A small multi-label audio tagger, trained from scratch: arch conformer, layers 14.
Rows from block 8 of a small multi-label audio tagger, named by matrix and row number. Rows with one number belong to one neuron. Each number is 128 + 24 x the weight over its row's rms, rounded and kept within 0 to 255. All counts start at 0. Numbers have three digits each. After the name is the row's rms in percent of the matrix's.
After each neuron's rows are labels from the 100 clips, of 14976, where the neuron reaches its highest value: "top examples" is what is common among them. Only what is clearly more common there than usual is listed. The data: struck, bounced, scraped and rolled objects made by modal synthesis.
# fc1: first MLP up (model.blocks.8.ff1.fc1.weight, 576x192), inputs 0-95
# fc2: first MLP down (model.blocks.8.ff1.fc2.weight, 192x576, transposed), outputs 0-95

fc1.217 082:093129157158174151114132122135137099091143154108145096139154128129131126162105145124128129110128121133127126103101152144092145135121070119094125104158104140099116127109129110127137158135123163140123149117074125172117121109114165131166159125106102164147146117106091111110148134080147158160
fc2.217 096:113136118123132132115167141112122175144112096175102135084104136175116152119172138114112126153113090094136172152122091112147123108142158164150140120124128085115113140169146183144122111114127088126135104125136124154171190130089053099162088115121118121127103065140165129153139137107145116136
top examples: thin (high-pass); striker: soft; reverberation; text has "room"

fc1.40 092:137162146138121139153116170116126138118120145149154113104143091154161129145106136132127152173094103124126116130120106112139171157119123109122157132111160158126167115157137135134175091130166154131079148105121146117097171101146124133177159111129145136078141114119115160146114168110152115119
fc2.40 096:135112134143163120124090117149142128164143115114096155143113154157106116146169156135107135117168150122132130109135107126150088139127147152142116133127114126159106141079155087140102169144114127153162143163150159166126129139134166148106111145178123098147129098140177105114126145098124137108
top examples: large; clamped rod

fc1.44 089:130090148159142137126108148094101126095132132108138112107112128115122147099131141103086157141142126090157150161147152098117121142139108123114091096150090146114144132100084118082130124120131120201112164131124100136160160116053106127137134114090102143127091139153112106138173142102156077107
fc2.44 101:135122127115108106104101144119145165152117107143114098116141150141133098143141153119141109156115107134092022111094138139141155121122122144165111120126142149159156159136198118136123163100111130095115105147109137103084142142166162096122117135144098169135142088108134121139094118139139157130
top examples: thin (high-pass); rumble; pink noise

fc1.353 083:115154091171161134137159126130125065146136129135146098156171126170122126145128115147101158154109153130154074101079131112130142144140122150107128104131130156119144125096143156155108066143138158178169169130113142162172121104152130108112142115112119131143130120100087123134073131109118116116
fc2.353 101:101109170110098152127092142151136148149116120145100153107103114144139154123134156113162107145202131135137129141110166163108128111167167099134174113149129097118149142118146144118153134133097129130112133172127138054101142145135105156149114110161128144157152093175147153150148145142165149136
top examples: small; striker: soft; quiet level

fc1.374 080:144068113144123117120103113120080096113144102116106125144126086148072150138156180098123162126135129129128082155137145083109124147092102132118112134127106122129138115111176131077119070069110136148139123134156104139126108159120143104128090159160098139129134119100167146102084136140105121113
fc2.374 092:101165106101104128100136100127155110139144161116159097119134132126134105127132094163104163088093151096169116117083145134144114113157129127087115097148139117080123171168078104142134177162119119111146105109111123145118148104119129110105178133087111156152100114124119143136091138111121116089
top examples: small; clamped rod

fc1.189 084:134126100185142151103149130110130115129142115171069092106108135115091115118135127136116175129151186140152129124095116109112083112154113118149102119116159096108081090132142177145136100136133152141144148143103144180089127132125152131118137137092132105153096130127096111153144171110109143145
fc2.189 097:168144159073104097104125148109116109155086155108182151139149122130132166138113097147108110086062138115123094104092110144131139111116152129100150140117095116131146112070104053115134122123119122132128151127153103108190124120105127105173110121105115116132181131148132103081141124125129085101
top examples: small; reverberation; text has "room"; text has "reverberant"

fc1.360 117:166126152115120107117086176105140130122128102143124121141147114206146099115158116111103131140134117125130140104080123126131166174144101197124149168076136130112104145154122142141126100135134102098137110136143142129148125155144115158165120116146111104122158122105137135104117117115105166102
fc2.360 112:112182122121100153132101137120140111134135103109103109151149185163156131099115180122118103137134122111147112081110090128092096119125145137121109128134156105124164160154103126131164184094127076104106100113150128151124122131138115167111146115142101157124127148150070116111107128132115110140
top examples: small; clamped rod

fc1.76 112:198147134092156118115128132104176154131102123114115118135137106162133112136132136136106108144094087128180145145113114127148116185131144150151093167102139134103114123103114133107117124139130138117133107146136116094164143129158140148098048119128099113113107135091114153132116121163123129150
fc2.76 108:147109156147124113152099169185120128092133140117138148141148103143163138122129094129126138107133148166074101107164110121124141128121154146128117118151089135146136114117112164120139144166115126121137150113088139132149131151138092126145086122150089176100105143112162120127135104091152119108
top examples: thin (high-pass); clamped rod

fc1.382 111:111082127130107114113181143099117158157137107137139133116133155151155175139143165130125089135152145100103144121090136139125134119139099132143148136128115101088167150120117077113143114095114111133093150119126160099129088127113077092095067155087103110118144126090144122138154132133116168136
fc2.382 115:131108158105081141131166168147132172123116123143097104116156082175124145162105133129163129150142117126119128105074109126136135128106099131129131137104106142144165118124161186116105113132171157109120172161138127122125115069137125114112093151113080093106153159124122110124138125089125135129
top examples: thin (high-pass); closed tube

fc1.324 107:123139135155137144082131124134133140100102119178119125128115116144107146127116152154092123138136101123107094125126140112129123143144097142162114110126122134130187123129118103111143143138146111142115152121108119143165141138122143130167139183103068153136119128110132114127146126081135101111
fc2.324 100:127152116124139152159142144130138111104123150120150091157115143163135167184121140101132163091123154149122117146117126136096135160103078125136094125143139107103117133106099086134145141135082139158132138151140142127102126081113108136147084089135101167145095112109124139148140156140157131145
top examples: thin (high-pass); striker: soft; reverberation; text has "room"

fc1.372 114:141142116179138175128179149171121129117105109178132116094149160139129102115140145098149124113155084149153122070124140154133129129136158122110145128101091106135176190143130135176149130105125131138111153123138093132163188111118124113123105117160125127100142153131158102134175142140128154123
fc2.372 110:097177183117129137114137115170155138116100113079121100163110110077149106092132192150183103120097107122126125116164109132151140125133117149114139116146129110155126093113093079122131120106152158090138148152125111181098116140149175085149096154116084118142157155105139148152122112093117118132
top examples: thin (high-pass); steel-like damping; shape: bar

fc1.556 074:120160082128161122152128147114139133138137144107101166135118155153132082117132126119138129128094166107125069113097153119130157149126142118145133105138144174129179100143136181117156130150098124170111174101135137122130133127107126139106121162141100154087135170134148135129107164131112160127
fc2.556 091:096148169139118151117128135123101157123115146111151137131129117089113127145101098126103140102169100139137199126113135135115146115103162127121171168130102097123115125116150119145094131135153129126153140134151146147116137145153165113159186113104131145150147148103114091169173086086161095124
top examples: large; quiet level; reverberation; text has "reverberant"